config.toml
model = "spectrogram enhancement model"
dataset = "two synthetic voices taking turns or overlapping, over music, noise or silence"
loss = "mse"
norm = "groupnorm"
merge_dims = false
max_steps = 7500
lr_schedule = "cosine"
adamw_weight_decay_other_params = 0.05
Rows from block 2 of a small spectrogram enhancement model, named by matrix and row number. Rows with one number belong to one channel. Each number is 500 + 50 x the weight over its row's rms, rounded and kept within 0 to 999. All counts start at 0. Numbers have three digits each.
After each channel's rows are labels from the 100 clips, of 14976, where the channel reaches its highest value: "strongest on" is what is common among them; "lies over" is the class under the peak. Only what is clearly more common there than usual is listed. The data: two synthetic voices taking turns or overlapping, over music, noise or silence. In brackets: how many of the 100.
# convs0: first 3x3 conv (model.enc.1.0.convs.0.weight, 96x96x3x3, each kernel summed), inputs 0-95
# convs1: second 3x3 conv (model.enc.1.0.convs.1.weight, 96x96x3x3, transposed, each kernel summed), outputs 0-95

convs0.31:545487521477485443458453483507523506573435534460514582505507405493476510552542560497543551560596585572568572498505507420440496548505467454493544503446529382364485528553503437559423500547438489460434508522558514454464531524520538557556555543531591467518479473556422539505410427415457497469
convs1.31:513475466552581437466587538541559376428507459563432568503593607491576457504497466486499454491503440453435448465437506473581478505563504486552512516498552430480495537580498512440515493550533519481473447529501474485538486589489581522678575474541588532560523477479501453525541567470481488496
strongest on: background: everyday noise (60)
lies over: child-like voice (39)

convs0.86:504395461443495387656566480496568500503493448424423501512439503487450434493556515526516504592519526531500555441465463456488443503504438491506429474575508491523470484484346410408524431525488560496548610535470489517493501483473477511565504466474432589469530550507502513518475442463468422471
convs1.86:566522582518628519517569552459570489494527538547496579516497454455497512547462452517518484512605518569493556531534498493668488516546385560539502516494486515494548489511570544552462429627642514410484528528515483540498469499487546535553543477464537488524498427514442439459449560474517544507
strongest on: quiet level (69); child-like voice (66); first voice: child-like voice (57)
lies over: child-like voice (51)

convs0.88:502446506443557433513587466457567425524498396491453492534535585498575525478500458479478534563531438478443527534466584433608476484473540604515379483544566552541522489536546508498542499523464483504530598478495443460494454426419452488502472470531465529403416453552440617474507528564538485545
convs1.88:505482470465540458513521443530513567466552532480577537424422392466407494558408526529515498487393537501562569511405428496474536519516499505506419549556519497473503475493431505524503445401578507525451488508470536480445566475528489468495494621348418444512536514468524414577540533497499424496
strongest on: second voice: none (48)
lies over: child-like voice (40)

convs0.68:411365532469484575568556560518486483491518437513493430500504473517457449520542509644504516529546523518485527495585531510534510590569628442490535454435516481572498482492390507481431405563459542445509575486493592513479481520571543492487510518510507543532514484501568553558495497416385525483
convs1.68:560564593462547531532573570535524639547476564524458579520463482499517558515490440469494521495611535582534480509621449548571515483513443595560507493490458555572562485537541510556492529556508462403485572499413441592523470468445504545568530496463532526418512465557498430490441488488491519515
strongest on: first voice: child-like voice (54); second voice: none (50)
lies over: child-like voice (46)

convs0.5:498374482506493435520522511490520489527546431574525399575536522510450480568400455566467499500471541531483505451447543535483484518505568518474495498432502452543531509454401493486516444422526579494557659528541500447504431576495558462540442522445475496461457520565544408576461451458407430445
convs1.5:418444537366473514503522468490527647482428470538498471520383553427538505455575509498480546480550448416504480601461557506474467487506532405426470484482551534562453458485557484431557503427533530529528569482508567497486541466434483480412490529454494485458484496472391567500456565476524593498
strongest on: deep voice (69); first voice: deep voice (62); clipping (43)
lies over: deep voice (53)

convs0.18:519423527520475502459591488499511546476521426515399515541521454478430518471515435504472544536496537541458518542556521436432368453475423570537400587424461488504423538529558486559514498462621542535508549528533436452487616570404494490499478583503450562560492440502505452538447497466473445535
convs1.18:524396418485460468519475513414423575498555479481523466446445485473432528456515522475415511464433524499512525481345536452462524473500558395454477435527585397449476498507482493538570441500461537539453530475500547436528600569529476524484492557492658503536519582519514465554494496527456514452
strongest on: deep voice (83); first voice: deep voice (70)
lies over: deep voice (48)

convs0.49:467462527469466583473504576510393538518516605524461490509467478534440501537489496532461500557506547538524461555508488541340443491512478380445501491508564447475421487518458437506516535488586500508481423496412602491459525563518519482465435548416515499521477592380474406518427502414483492488
convs1.49:567428427518467405509415579382446502453531464496590520459474523429500556439506448496517520412477454463450488471417474460419488464472473449443498453473593424494397431545546559489494493575513547519476531446539545433553443523487449554450499448515561495557560599569451512540530528545516528487
strongest on: second voice: none (55)
lies over: deep voice (32)

convs0.59:517514517564554538541447460535459552519533552484420519504547495491466539471416478429461556412444451441500442646632530492378545503509520472459500494569485599452476486482495532491551507552458450476469496454458463477528485434517507479491590457437389484518460442506485336471529486507526487530
convs1.59:445435431413454465484489462532500535491493497455502517457454479502410425523455555505486561450406599542515561538476451470492507490469601519468358507538588444492470549439476456436507497337524502556471529556444516527511603449525508426477458626471474489536520500498445481505499467556477450520
strongest on: reverberation (71); second voice: none (45)
lies over: child-like voice (38)

convs0.41:435548474496483488610538511502462520475569407483358474518538497449482520536456504572471539468488472509518471511437519588548355513512535517523572396514375496541446471463456564411508415512469510511526432535470541571545510593540482521544446502463562542505517539509519436607506461502550467458
convs1.41:509536537554504453477433551498534518456458498529474518560576558523578511405476462417506432528492477409427450520538474537521463520551410538529535478530492462567505478548479514473506541620494486463457490494573463479489312478482551469572483350588570500504541467485535569521503562486498552547
strongest on: first voice: child-like voice (54)
lies over: child-like voice (46)

convs0.26:518484484486514522565444438478469485443504407470401507534502430498525483566516527601521493548519551552501606364438448477399420483480504567476507525441499491549524450353408494450433480554473535489457587488545519515502510549507446446458556451507555538499511491534559520519518444459379451510
convs1.26:615470539556609505480550535453506500496541515531442582465459533442487500576463419489565512566452478533540517525447560463529496468507507515508507508525469531469520579493465441547544451584570448497501586568509470547537602455523567575632566545526564562511507491435422418548435553454447524447
strongest on: background: everyday noise (76); second voice: none (46); thin (high-pass) (43); vacuum cleaner (29)
lies over: no speech (85)